config.toml
model = "sound classifier"
dataset = "songs of 200 made-up bird species, synthesised, often over outdoor noise"
hop_length = 160
mlp_ratio = 2.67
head_dim = 32
layers = 12
init = "torch_default"
learning_rate = 0.0021
Rows from block 4 of a small sound classifier, named by matrix and row number. Rows with one number belong to one neuron. Each number is 200 + 30 x the weight over its row's rms, rounded and kept within 0 to 999. All counts start at 0.
After each neuron's rows are labels from the 100 clips, of 14976, where the neuron reaches its largest size: "top examples" is what is common among them. Only what is clearly more common there than usual is listed. The data: songs of 200 made-up bird species, synthesised, often over outdoor noise.
# gate: MLP gate (model.blocks.4.mlp.gate.weight, 512x192), inputs 0-95
# fc1: MLP up (model.blocks.4.mlp.fc1.weight, 512x192), inputs 0-95
# fc2: MLP down (model.blocks.4.mlp.fc2.weight, 192x512, transposed), outputs 0-95

gate.21,165,166,285,200,200,203,200,226,186,217,277,200,204,200,187,176,175,200,200,200,193,166,163,193,179,203,200,200,242,197,270,217,221,163,200,200,200,177,186,200,247,200,268,179,237,122,148,237,240,200,148,206,266,200,197,200,210,200,200,200,200,156,169,159,249,200,137,204,224,200,154,225,200,200,200,200,158,166,207,220,129,226,200,200,236,200,200,265,219,187,239,180,200,195,133,248
fc1.21,177,198,146,200,218,141,149,161,255,200,126,197,200,200,211,142,272,227,200,180,204,160,146,228,189,224,147,223,200,187,200,244,205,265,200,214,200,220,133,200,200,263,228,254,200,172,200,201,200,141,200,195,175,147,209,190,137,196,191,203,214,200,200,204,200,244,200,209,200,212,200,216,200,260,223,200,200,178,200,226,200,109,155,260,211,200,232,156,210,200,228,198,272,251,223,200
fc2.21,222,200,181,152,222,187,215,247,205,200,196,229,149,225,275,253,153,156,279,196,200,208,170,168,126,235,179,182,200,216,202,168,185,171,155,200,198,200,229,173,200,173,200,210,209,182,170,184,171,195,206,187,200,220,156,164,222,200,200,214,193,222,154,232,203,200,200,254,198,219,217,290,193,137,147,192,192,254,187,213,249,179,227,200,186,200,206,153,232,199,200,220,197,200,200,242
top examples: stream

gate.454,193,221,151,200,200,162,200,200,195,191,215,140,200,200,178,200,236,313,212,255,200,200,200,200,200,160,207,190,142,196,194,242,251,174,200,200,200,200,245,149,214,167,183,207,200,241,209,209,196,181,172,185,167,186,169,202,175,200,171,161,200,240,200,163,192,220,243,200,124,228,248,198,122,253,230,203,219,151,205,151,200,200,200,216,169,195,241,162,200,225,200,195,188,265,200,176
fc1.454,263,207,172,200,196,250,177,243,200,200,200,277,200,161,176,146,162,180,189,180,226,200,200,182,272,175,302,208,117,219,200,200,200,200,245,205,192,176,271,201,200,168,226,166,200,200,175,215,241,257,178,226,158,195,203,231,253,190,212,198,217,196,222,227,223,200,208,195,220,198,228,176,257,222,200,231,147,200,200,200,206,192,179,187,242,212,200,200,230,200,200,162,246,229,222,200
fc2.454,281,213,200,187,200,200,218,200,230,157,202,168,155,200,244,200,174,200,231,200,200,194,177,228,200,200,200,228,190,200,192,200,212,150,195,200,152,202,168,249,200,184,229,200,230,169,235,196,235,171,183,194,200,220,144,261,264,200,188,230,200,197,195,191,193,250,181,211,228,200,200,200,151,174,158,214,200,175,143,200,223,213,207,200,200,183,258,200,172,200,200,215,179,200,200,200
top examples: stream; first syllable: steady whistle

gate.254,205,200,222,281,200,221,200,199,198,221,189,121,196,200,228,228,200,200,200,200,200,200,200,174,200,200,198,200,200,182,200,200,231,184,222,258,241,180,150,187,217,200,200,200,304,200,190,200,200,272,178,178,200,219,184,200,200,200,200,200,239,176,171,144,200,159,200,130,151,154,200,184,200,245,229,205,207,187,200,200,202,200,244,153,200,282,200,173,178,200,192,246,162,200,144,200
fc1.254,200,152,309,200,170,165,200,200,166,176,189,151,200,200,160,195,213,216,212,176,153,230,200,217,161,200,161,169,200,200,200,200,200,202,200,157,200,200,208,200,200,216,238,242,228,197,123,229,200,223,184,221,255,179,288,137,172,200,226,187,127,172,236,200,193,178,200,200,192,200,192,130,261,175,228,202,200,200,151,200,186,272,200,164,210,220,213,163,193,262,237,161,207,200,200,205
fc2.254,200,200,200,184,219,185,280,200,156,155,170,174,200,128,185,233,198,246,200,164,238,200,251,200,168,200,200,183,253,217,241,159,197,146,237,207,200,200,231,200,200,200,214,200,200,200,200,170,200,200,216,200,200,181,159,200,134,211,200,185,161,227,200,185,200,200,200,183,200,219,206,134,166,199,160,188,254,215,200,202,200,180,241,200,200,164,188,200,187,200,200,200,200,149,277,176
top examples: warble; first syllable: warble

gate.408,197,200,257,211,228,205,200,186,175,205,244,190,193,166,172,192,226,198,198,186,170,182,200,229,200,200,224,223,200,196,200,200,211,200,198,127,200,160,203,252,227,126,200,221,147,200,200,200,208,158,164,223,236,200,218,200,182,200,195,185,145,154,258,200,142,213,181,217,200,124,170,174,196,219,179,196,158,200,164,244,154,253,200,227,165,222,202,243,213,200,268,157,200,175,200,189
fc1.408,200,235,200,200,200,253,216,224,200,180,214,162,200,163,200,200,200,239,200,144,228,200,231,231,195,210,211,233,200,228,252,224,200,166,178,140,201,185,200,200,200,200,288,200,161,200,200,191,188,166,200,200,214,179,215,154,200,208,231,200,175,220,180,165,200,177,200,222,214,140,177,175,202,200,131,170,192,183,166,200,172,215,234,218,191,198,194,230,173,225,200,200,235,217,174,180
fc2.408,200,200,200,204,200,200,173,234,200,185,171,200,97,175,207,206,189,200,214,187,178,172,207,235,214,221,184,200,200,122,200,240,200,200,191,210,260,184,152,159,198,200,244,219,254,160,228,200,203,186,245,183,220,200,200,165,200,231,200,200,170,200,200,193,174,243,228,210,200,244,200,192,200,244,175,191,200,226,211,200,162,149,204,200,179,265,200,264,183,213,172,200,212,170,252,200
top examples: click; pitch: low; first syllable: click; fast repeats

gate.407,246,215,252,200,167,200,257,178,183,200,214,200,161,200,174,254,154,228,200,200,260,265,190,182,212,200,185,200,206,185,211,190,213,220,164,161,204,176,223,211,240,200,200,233,200,152,206,212,200,173,138,162,174,200,180,200,213,213,216,182,172,223,206,200,226,209,221,217,200,171,177,117,169,153,232,188,145,175,218,192,200,224,170,237,204,191,236,272,199,158,197,277,168,216,231,200
fc1.407,233,200,152,197,200,103,169,228,174,228,150,224,210,208,223,188,224,245,218,218,200,161,200,200,202,222,121,200,137,177,200,197,200,200,183,237,231,247,230,149,202,257,200,185,261,200,197,200,253,214,236,200,200,223,200,208,179,200,249,159,146,200,132,212,179,206,185,200,200,265,154,200,207,210,197,200,200,226,200,228,215,201,255,169,227,239,200,200,265,235,200,172,200,200,200,254
fc2.407,227,191,200,219,176,200,200,200,255,200,193,210,181,175,200,207,200,200,200,159,171,145,200,199,200,206,164,211,209,206,139,174,200,192,200,162,189,184,272,225,200,229,200,166,198,212,200,239,180,200,240,237,195,253,186,201,222,200,194,270,195,224,244,269,180,171,200,162,216,281,216,258,260,202,169,150,200,173,199,165,212,200,205,235,200,176,192,184,209,246,203,99,220,211,152,219
top examples: warble; high song; first syllable: warble

gate.393,248,200,156,200,200,199,200,260,277,200,200,200,151,200,200,165,144,200,143,200,108,200,195,190,202,200,269,248,177,200,236,184,249,194,200,272,237,200,200,210,184,200,190,138,161,149,200,152,173,153,152,126,162,221,243,191,240,200,143,130,200,200,200,200,111,154,201,226,212,238,200,201,201,171,193,187,223,200,200,200,194,200,195,159,198,196,200,201,190,269,211,204,114,200,200,191
fc1.393,151,200,200,213,232,219,200,173,200,200,200,177,258,158,200,265,188,197,222,200,188,200,217,254,278,175,175,186,136,226,169,243,155,147,190,146,159,205,135,200,250,156,155,234,188,225,244,154,200,208,192,230,212,193,200,221,191,151,200,200,187,194,247,200,204,191,200,206,149,200,200,172,143,200,203,200,191,184,200,188,172,200,213,235,190,200,200,200,202,156,237,200,200,196,215,150
fc2.393,200,174,200,190,195,236,217,179,166,202,237,253,216,200,193,218,200,269,200,172,150,258,200,200,172,200,223,200,168,244,207,283,200,200,145,233,156,181,200,200,149,168,230,202,200,167,176,234,200,200,190,200,200,244,124,180,221,159,200,154,188,189,200,209,249,243,200,226,230,166,213,179,219,197,200,239,171,223,200,200,212,200,200,231,200,176,238,200,208,166,196,210,267,245,205,260
top examples: warble; first syllable: warble

gate.494,233,200,200,200,200,200,185,200,231,232,234,200,116,200,200,207,131,228,207,200,251,175,200,217,234,236,200,202,181,214,149,267,143,200,159,204,230,104,200,259,174,180,200,201,200,200,209,200,182,216,208,200,189,226,205,187,153,209,231,180,216,200,159,200,185,200,200,228,200,244,182,131,123,200,162,132,206,283,217,241,197,200,158,218,225,189,243,231,204,268,220,200,179,204,214,171
fc1.494,212,281,216,194,200,200,176,200,200,200,245,200,200,103,203,200,254,203,209,200,200,162,168,180,164,200,200,151,194,231,233,230,200,254,184,275,166,200,119,294,206,146,211,200,200,227,200,154,200,276,200,167,210,260,178,209,168,226,219,200,200,243,171,237,222,243,200,200,233,172,164,273,206,238,200,200,226,229,200,171,200,200,199,152,176,200,225,195,179,200,169,182,221,229,200,146
fc2.494,207,231,157,167,200,228,188,157,216,200,200,230,209,172,210,170,133,182,200,190,200,275,227,200,238,200,200,186,196,200,196,158,200,222,190,186,209,144,219,195,184,200,200,200,200,200,172,220,187,261,200,244,217,200,241,200,200,200,196,267,205,192,217,200,165,240,212,142,243,200,204,252,208,177,200,200,199,152,186,200,200,167,236,200,200,200,200,172,181,188,181,240,223,203,255,200
top examples: stream; first syllable: warble

gate.337,200,151,234,200,274,200,200,200,155,228,200,200,205,200,224,149,188,212,231,173,200,200,148,164,200,200,200,200,203,200,200,207,191,257,200,222,200,206,200,200,200,200,200,195,230,200,180,200,200,203,250,200,200,200,200,200,162,243,200,169,175,142,249,200,169,200,251,212,177,194,121,200,217,214,144,192,184,255,200,246,220,245,185,181,200,236,249,200,220,200,247,164,187,169,257,157
fc1.337,165,200,190,200,149,209,237,249,134,204,200,147,181,258,226,205,227,200,173,200,266,198,184,200,194,200,200,167,201,138,200,233,172,223,210,200,306,210,235,200,200,249,200,234,189,200,200,190,200,200,200,200,145,137,132,200,209,165,200,197,200,238,200,224,200,200,228,189,200,136,207,231,218,221,200,227,200,241,155,200,264,214,214,200,200,121,152,242,200,185,200,200,200,200,200,169
fc2.337,235,141,181,200,200,79,253,166,180,200,200,200,246,207,204,200,200,200,197,200,184,216,170,265,183,200,200,200,241,179,200,205,200,200,230,235,272,210,200,200,177,168,195,131,200,200,133,200,200,229,250,210,168,200,190,181,189,156,200,185,138,227,200,262,200,184,200,200,205,246,200,214,196,200,237,200,173,200,203,200,159,209,200,200,200,223,200,200,190,192,137,215,195,200,271,200
top examples: pitch: middle; first syllable: downsweep

gate.70,208,183,262,269,204,210,246,189,200,261,174,263,149,197,166,183,156,270,165,205,151,164,231,220,200,193,200,194,206,208,228,200,198,258,200,178,214,159,200,235,197,209,164,211,171,187,153,200,220,149,160,165,195,238,200,224,200,269,213,177,157,182,230,200,179,199,223,200,221,196,202,174,184,181,200,200,153,206,246,200,200,230,200,195,200,200,237,200,172,200,200,200,108,200,146,200
fc1.70,163,204,246,206,200,204,209,250,200,200,151,274,176,200,182,200,219,200,168,154,200,155,206,139,178,187,200,185,200,250,171,200,186,200,200,210,200,219,231,200,178,200,186,198,232,182,197,244,235,198,200,200,166,278,273,225,215,217,200,200,190,248,221,227,197,183,200,180,231,310,196,200,225,200,148,264,230,170,232,200,219,144,200,231,197,194,247,200,200,200,186,252,200,200,112,254
fc2.70,183,200,266,162,206,200,179,243,200,151,271,181,263,200,233,161,200,189,156,166,214,157,200,207,154,200,195,200,180,208,242,184,246,169,200,200,200,246,200,195,211,182,292,200,132,200,238,200,222,200,164,215,236,200,200,200,161,229,200,244,200,217,140,192,204,217,182,207,229,192,187,200,268,212,163,200,207,200,209,212,190,252,200,203,200,209,185,237,200,204,200,147,200,200,203,138
top examples: high song; downsweep; first syllable: downsweep; clipping

gate.363,199,98,200,250,200,200,200,204,200,200,186,201,168,208,200,150,200,237,140,163,200,200,169,179,162,200,200,218,191,200,198,145,200,200,200,200,200,201,216,271,182,247,192,197,145,209,200,200,179,200,200,140,217,178,248,180,200,226,231,200,135,155,187,200,196,200,200,236,228,222,200,248,200,200,195,189,232,239,200,200,205,194,111,234,200,200,228,231,200,263,218,219,141,159,200,176
fc1.363,212,134,181,199,162,200,200,162,197,175,182,200,172,200,186,114,207,200,166,161,232,213,200,200,185,266,218,213,260,219,200,169,175,262,186,253,200,184,210,149,132,220,194,200,199,143,178,224,215,224,244,200,200,191,223,200,178,200,224,200,159,200,150,222,200,206,182,200,200,201,196,241,235,248,200,194,200,251,162,286,204,136,182,218,157,173,239,240,179,200,171,215,200,188,158,241
fc2.363,200,200,216,189,177,191,239,164,219,219,159,170,200,244,204,200,200,151,200,159,200,200,186,146,181,234,200,166,191,220,198,161,212,163,233,207,198,213,254,164,200,198,218,168,153,200,223,186,197,233,238,222,273,145,283,200,243,257,200,200,231,196,223,200,191,199,200,233,200,200,215,211,179,150,260,233,184,200,169,219,198,245,225,134,210,181,193,196,210,188,235,198,223,216,243,200
top examples: pitch: middle; warble; first syllable: dip

gate.272,199,197,200,200,211,200,273,180,194,228,132,211,200,217,173,230,185,200,170,152,196,241,257,202,215,239,232,202,147,129,200,200,197,189,208,201,200,151,200,200,200,265,172,213,161,200,217,200,160,200,200,200,200,201,178,179,200,200,108,143,199,193,137,200,170,200,188,204,200,199,263,200,191,141,166,241,200,200,200,272,246,226,200,200,200,172,299,235,200,164,189,232,191,200,201,188
fc1.272,231,195,182,168,266,165,189,272,200,231,138,200,172,200,200,177,206,200,204,191,176,200,237,212,200,235,194,231,197,200,160,200,200,200,236,136,148,178,200,200,147,262,177,200,200,191,237,208,200,204,200,189,205,141,239,200,179,200,200,200,185,241,217,208,200,200,205,205,220,195,180,201,217,138,196,235,244,200,122,248,200,166,185,228,200,200,194,204,162,179,158,200,146,155,233,90
fc2.272,200,184,200,200,217,155,200,288,200,200,163,200,212,195,188,171,211,270,150,258,226,229,212,195,200,200,200,205,124,200,201,241,213,200,200,182,168,209,200,181,207,209,224,210,193,200,239,200,213,200,182,180,125,200,200,170,200,149,256,189,203,195,235,186,184,208,200,230,208,219,195,145,200,200,200,167,200,220,208,241,217,230,200,187,174,200,183,150,182,220,230,200,200,235,135,142
top examples: low song; click; fast repeats; first syllable: upsweep

gate.389,277,194,202,200,200,202,222,200,198,159,200,200,201,207,190,182,209,200,133,166,200,223,200,234,188,203,200,208,225,132,254,265,224,265,200,200,286,200,203,161,200,238,161,174,251,122,147,237,200,240,207,219,190,200,248,178,200,200,200,184,190,200,177,207,200,178,200,195,200,151,264,212,200,175,200,250,148,187,260,229,200,171,132,194,249,200,235,205,144,227,163,217,200,208,167,200
fc1.389,206,170,184,202,200,200,220,184,189,200,186,83,235,200,258,197,218,171,178,172,180,217,192,220,184,235,205,226,200,149,181,194,283,260,200,200,200,195,147,190,173,195,186,175,181,200,150,190,213,230,177,165,241,202,185,142,133,199,177,200,216,179,140,200,200,200,185,196,193,184,202,200,230,200,197,219,203,182,156,221,181,196,200,140,168,200,202,176,200,217,171,202,197,191,200,231
fc2.389,244,125,196,169,208,200,200,202,259,200,143,200,181,200,218,204,200,208,159,255,206,200,160,200,218,274,200,200,181,200,200,172,200,200,200,200,261,174,165,200,200,229,198,243,225,200,269,163,163,252,285,200,187,177,215,200,198,177,185,233,129,200,257,190,200,200,188,168,240,202,167,221,200,200,200,204,197,260,200,220,200,232,176,200,200,153,200,200,236,200,176,199,200,208,200,212
top examples: click; harsh note; first syllable: harsh note; first syllable: buzz

gate.92,209,225,200,277,200,200,259,166,200,261,200,207,204,138,189,200,200,200,232,186,151,200,196,225,223,161,214,198,222,200,211,200,221,200,157,218,190,200,110,200,206,158,200,200,287,200,146,200,196,201,193,215,200,251,199,200,144,200,220,201,200,200,213,193,178,178,252,200,144,168,200,200,212,202,155,236,169,167,200,200,200,202,226,200,203,248,137,200,183,152,200,200,157,200,205,150
fc1.92,200,218,282,197,162,204,236,225,204,195,200,237,282,197,200,192,197,216,200,137,203,235,211,149,194,180,208,157,200,182,220,162,229,169,238,183,200,225,244,200,179,224,253,228,198,224,164,217,249,140,167,141,160,146,200,200,200,200,253,226,267,205,203,231,192,185,195,187,196,200,200,200,224,242,225,200,253,200,200,197,200,200,185,213,200,156,200,243,235,277,200,191,158,176,216,200
fc2.92,166,200,200,182,287,206,247,236,160,224,248,212,200,149,153,168,200,191,217,192,244,194,233,200,200,200,200,233,200,200,173,200,200,179,246,173,184,147,239,200,263,200,208,200,229,192,184,192,137,189,187,198,165,200,218,155,146,201,200,200,200,153,207,180,219,185,197,131,200,132,237,166,171,204,179,200,200,185,239,221,200,211,187,198,200,212,231,200,195,196,200,157,218,154,197,114
top examples: warble; steady whistle; high song; first syllable: warble

gate.260,145,200,200,200,179,209,258,198,200,209,221,168,200,200,200,204,161,194,184,176,247,255,200,200,253,227,181,198,263,175,252,179,200,324,212,253,245,198,156,196,216,211,204,200,238,115,166,202,194,185,200,200,152,196,162,190,137,182,200,200,200,240,176,216,240,168,193,146,200,179,225,162,235,200,152,201,220,186,207,186,200,167,162,228,200,203,229,171,200,200,190,200,200,200,200,176
fc1.260,152,200,275,196,187,200,200,174,200,205,186,125,198,207,225,227,211,173,235,166,226,267,200,234,200,221,180,140,187,173,175,149,190,247,192,225,249,214,156,199,228,200,191,200,248,160,201,227,224,214,189,229,228,177,176,200,149,149,168,182,200,193,172,200,200,143,200,192,183,184,198,164,242,133,205,216,171,174,145,201,167,200,203,205,200,244,209,206,200,182,200,229,215,200,194,211
fc2.260,183,208,200,206,165,199,185,256,249,151,211,205,200,200,200,185,154,244,200,220,209,200,204,240,173,216,200,218,167,207,208,200,137,220,219,166,215,172,210,163,200,215,223,170,257,228,230,178,212,195,249,217,200,200,208,200,200,217,186,265,157,219,200,203,200,181,248,200,258,184,182,207,143,152,200,234,227,191,250,177,200,208,200,232,209,139,242,202,189,195,177,200,198,154,153,193
top examples: click; buzz; first syllable: buzz; fast repeats

gate.17,196,200,137,212,226,200,208,200,268,200,203,226,169,151,173,200,159,197,252,179,154,159,183,200,183,184,204,200,228,257,200,200,171,220,176,188,200,195,200,200,182,200,200,200,216,241,153,200,173,197,200,200,225,229,226,200,200,243,183,204,206,208,218,200,229,249,275,200,200,189,194,182,200,217,134,164,234,246,200,200,238,200,208,224,206,179,247,192,200,172,200,166,201,200,200,135
fc1.17,221,131,254,226,200,200,200,125,221,183,175,271,201,200,209,200,200,208,70,180,221,220,200,186,191,227,243,200,200,200,183,188,212,200,200,187,254,242,200,178,200,200,191,148,233,200,119,231,200,180,200,212,191,224,200,214,146,200,200,251,194,237,206,200,171,175,200,200,198,200,200,162,200,200,200,228,145,152,237,209,201,176,148,200,220,162,183,200,196,200,175,227,205,200,199,200
fc2.17,200,158,216,200,256,171,200,200,170,200,194,255,200,200,203,163,167,257,157,200,183,200,192,200,200,200,213,200,147,143,208,200,200,279,200,259,200,201,198,200,198,200,200,200,203,200,200,213,200,200,206,200,200,200,222,200,121,200,161,204,126,210,200,152,211,200,196,200,200,200,217,221,200,160,200,244,159,226,200,200,192,200,166,258,200,202,200,200,172,261,238,200,200,200,217,200
top examples: click

gate.313,216,200,200,231,149,206,221,224,200,200,195,191,136,200,235,200,200,200,155,200,245,247,164,239,200,249,156,203,224,215,200,159,168,254,133,266,276,183,173,200,218,219,201,200,221,152,211,184,165,169,194,171,191,185,200,200,141,182,200,149,170,222,200,242,207,119,170,193,162,218,191,200,212,190,126,162,230,241,200,200,133,200,144,200,259,210,200,156,206,210,200,196,186,200,157,155
fc1.313,200,253,256,249,202,234,258,208,232,253,140,209,181,186,158,200,181,200,200,200,200,168,210,234,200,200,236,176,270,266,200,176,200,139,150,200,188,135,195,227,236,178,292,200,252,188,149,186,158,165,220,200,281,203,197,227,223,200,242,221,200,174,177,225,160,183,168,158,162,249,204,221,200,205,164,223,195,184,195,222,171,200,213,200,218,200,184,244,200,165,192,200,188,196,205,218
fc2.313,200,198,236,245,200,200,189,200,161,212,192,176,200,235,114,156,197,253,142,215,204,215,200,200,200,185,200,160,200,200,191,200,252,156,204,256,184,195,240,178,200,200,200,193,237,179,200,156,180,196,174,200,274,130,192,254,200,200,245,200,258,167,170,201,138,196,200,189,240,200,184,238,182,231,168,200,225,190,287,200,200,154,200,200,200,216,200,258,198,200,228,177,171,200,200,187
top examples: click

gate.252,232,200,200,200,208,187,200,200,204,243,258,172,200,168,169,180,145,200,195,218,200,195,200,210,200,193,200,200,200,242,224,255,216,263,200,200,260,145,154,235,216,200,178,200,175,213,144,193,191,231,187,118,206,239,200,227,200,239,200,112,200,168,186,176,213,200,225,206,200,200,186,200,141,200,147,155,188,294,200,245,200,219,200,138,200,221,241,200,200,200,200,195,183,222,200,153
fc1.252,234,210,285,200,200,139,218,200,137,268,204,177,175,220,207,119,235,205,95,212,154,200,177,257,164,200,183,199,200,219,185,252,200,245,181,191,305,220,237,200,200,205,200,143,236,248,183,200,200,238,200,200,200,168,198,238,200,200,259,200,200,261,200,265,200,142,200,200,205,243,200,202,200,200,230,200,200,235,177,200,200,200,204,128,200,200,161,200,200,200,167,200,174,203,225,200
fc2.252,161,200,240,270,223,200,230,212,200,223,200,200,206,209,200,219,200,234,200,200,86,182,249,200,217,149,185,200,200,200,282,224,200,228,200,289,266,243,198,252,228,233,200,200,219,189,172,183,200,218,215,217,200,176,182,200,136,257,200,201,206,200,200,202,223,238,200,200,226,180,205,200,200,192,118,193,200,200,216,181,246,213,200,200,270,201,200,200,192,215,200,176,200,160,216,187
top examples: high song; harsh note; first syllable: harsh note

gate.181,265,198,188,179,238,200,228,249,229,200,200,200,203,144,206,226,217,226,202,133,227,200,200,203,218,200,245,140,242,262,179,180,219,214,236,222,213,200,240,189,185,183,178,200,174,181,205,208,239,184,234,153,211,210,200,200,99,167,192,207,200,221,200,200,200,192,200,186,200,200,238,211,200,200,213,152,200,200,200,131,252,165,200,221,200,200,200,200,245,200,167,249,200,208,264,190
fc1.181,177,286,268,221,236,200,241,200,145,150,200,181,234,231,200,144,200,207,152,189,200,200,135,272,200,191,129,200,198,215,183,168,199,241,207,200,214,211,200,200,254,205,200,200,200,200,216,231,200,197,227,200,218,200,200,182,209,200,247,157,254,222,198,171,225,200,147,184,246,200,200,172,199,131,191,199,189,177,247,162,218,244,200,155,173,200,227,190,165,215,205,253,200,200,141,200
fc2.181,237,174,200,198,200,200,167,237,143,194,222,187,180,179,204,206,208,200,174,204,200,184,211,202,154,207,216,140,224,216,158,174,180,234,160,207,169,204,211,201,228,204,188,195,125,200,215,264,200,159,200,152,217,148,193,219,193,200,200,200,239,208,224,246,258,200,200,148,224,200,241,158,160,228,214,180,200,200,211,141,175,213,213,210,200,212,200,222,200,200,200,200,211,228,200,314
top examples: low song; rich in harmonics; arch; first syllable: arch

gate.508,220,200,211,245,182,251,240,223,200,239,200,200,176,161,200,200,192,218,169,208,176,230,274,202,245,223,232,200,192,176,178,193,200,210,224,200,200,130,203,200,200,200,218,218,194,172,139,200,251,201,175,239,188,200,176,200,169,185,286,200,200,200,241,196,200,245,236,200,191,200,225,177,246,194,200,200,200,257,266,200,226,201,210,238,214,178,200,200,200,200,202,195,214,200,200,200
fc1.508,200,200,200,141,200,162,192,200,200,217,200,138,209,205,75,200,193,153,200,200,246,183,198,200,231,185,238,200,181,216,218,200,164,200,200,202,210,200,243,158,224,200,156,203,198,248,200,227,229,226,227,200,208,200,200,212,198,179,113,175,212,175,215,207,199,208,200,156,176,202,200,253,200,152,239,158,154,200,246,228,187,211,195,130,234,219,168,223,203,177,203,162,200,200,234,281
fc2.508,281,190,200,228,223,200,256,239,225,200,200,198,118,135,189,169,200,200,213,149,146,182,200,209,159,223,200,188,225,232,200,162,200,243,146,200,204,185,148,225,200,230,200,200,195,126,182,165,167,200,201,200,200,200,200,165,200,200,187,165,207,200,200,200,200,249,200,228,200,206,210,145,200,200,200,187,153,242,200,275,200,212,190,250,256,200,200,163,242,195,200,200,124,200,200,200
top examples: high song; downsweep; first syllable: downsweep; first syllable: buzz

gate.166,179,200,180,268,200,221,220,200,244,200,200,200,150,155,182,189,210,238,206,200,200,175,200,199,206,180,244,200,166,200,168,214,163,200,200,195,168,160,222,200,232,243,172,195,233,166,153,215,208,204,232,210,175,200,228,215,158,220,197,154,229,200,228,200,175,225,200,247,130,247,200,176,169,200,149,149,200,232,212,219,266,252,182,215,200,225,268,200,200,203,236,178,200,225,188,200
fc1.166,228,206,200,200,234,149,200,191,217,189,142,227,247,200,212,155,110,200,221,200,200,156,121,153,189,216,178,246,197,244,216,207,189,197,230,200,224,153,200,200,171,200,192,183,152,212,200,161,109,233,237,147,154,174,231,218,200,254,187,200,200,200,221,220,183,200,207,209,200,234,186,200,176,146,202,202,210,148,154,229,185,200,191,216,159,200,254,200,205,196,213,236,200,171,200,208
fc2.166,200,200,253,200,200,198,172,200,200,176,200,200,210,171,236,200,173,222,187,200,200,266,200,214,179,141,200,159,160,192,207,200,243,200,245,200,223,250,172,190,157,170,192,261,200,196,200,200,220,209,141,200,147,274,160,186,200,183,200,210,198,172,200,209,197,293,200,127,187,241,167,194,200,200,200,211,196,193,227,200,200,136,200,260,200,206,200,200,222,211,195,193,245,210,277,200
top examples: warble; first syllable: buzz

gate.312,175,163,200,158,205,190,161,181,172,200,217,265,141,200,177,139,174,228,200,145,143,112,193,209,207,200,224,200,170,207,222,200,206,243,199,200,198,200,200,213,200,180,231,200,182,200,221,200,203,146,200,200,214,185,214,200,200,200,200,212,138,209,200,264,150,191,299,266,243,211,175,208,200,204,200,199,198,210,200,223,195,228,175,209,151,200,255,248,200,200,200,200,200,207,210,201
fc1.312,192,205,231,150,138,149,224,150,194,191,200,183,201,234,251,181,198,208,200,182,230,185,167,216,185,174,183,200,200,212,215,233,249,183,200,209,239,246,287,168,235,178,244,209,228,200,228,200,181,152,197,198,240,120,200,200,220,200,200,242,156,214,199,200,173,198,251,207,192,149,152,172,200,199,200,160,200,183,200,200,201,246,230,221,181,200,188,203,200,302,200,200,204,214,212,183
fc2.312,194,149,151,227,122,199,200,200,231,200,200,190,200,200,184,275,223,233,211,239,200,203,224,200,236,231,200,202,188,171,156,285,183,200,246,195,194,215,230,200,200,255,152,214,183,189,186,221,200,200,148,200,200,211,285,200,253,166,179,200,139,223,200,219,236,120,161,225,183,199,188,243,180,200,231,207,216,213,178,232,170,187,124,175,230,232,213,162,183,184,200,200,171,216,182,196
top examples: pitch: middle; upsweep; steady whistle

gate.266,200,166,200,200,200,181,204,146,274,200,200,164,200,200,190,208,211,197,218,200,178,172,246,276,200,189,200,189,200,205,185,174,209,183,163,232,200,241,214,261,236,169,200,200,200,205,204,200,217,161,200,239,260,190,200,172,143,223,200,180,200,200,156,200,158,200,219,245,194,200,140,195,176,200,217,217,200,164,164,220,190,200,236,150,151,200,200,239,208,239,200,194,157,248,206,156
fc1.266,200,176,258,166,200,177,145,199,194,200,191,248,207,184,185,197,195,191,209,251,181,200,211,200,174,200,227,189,200,203,116,197,200,200,178,151,237,195,229,194,200,200,160,199,213,232,198,183,200,200,262,159,233,184,153,206,200,172,238,231,200,195,278,242,155,201,200,214,202,169,200,233,124,149,269,188,200,200,195,173,200,200,218,200,141,166,154,179,235,254,200,216,211,145,160,213
fc2.266,203,253,249,170,141,200,169,200,200,200,200,244,200,200,231,200,198,200,137,142,217,200,237,186,200,202,270,192,211,200,200,204,164,200,186,181,200,200,206,137,177,213,192,161,195,254,208,200,186,152,200,149,164,219,228,188,200,216,167,200,219,200,230,226,200,155,205,214,229,149,200,173,200,127,200,200,204,180,210,158,153,207,164,165,280,200,205,254,200,134,160,146,186,200,200,200
top examples: stream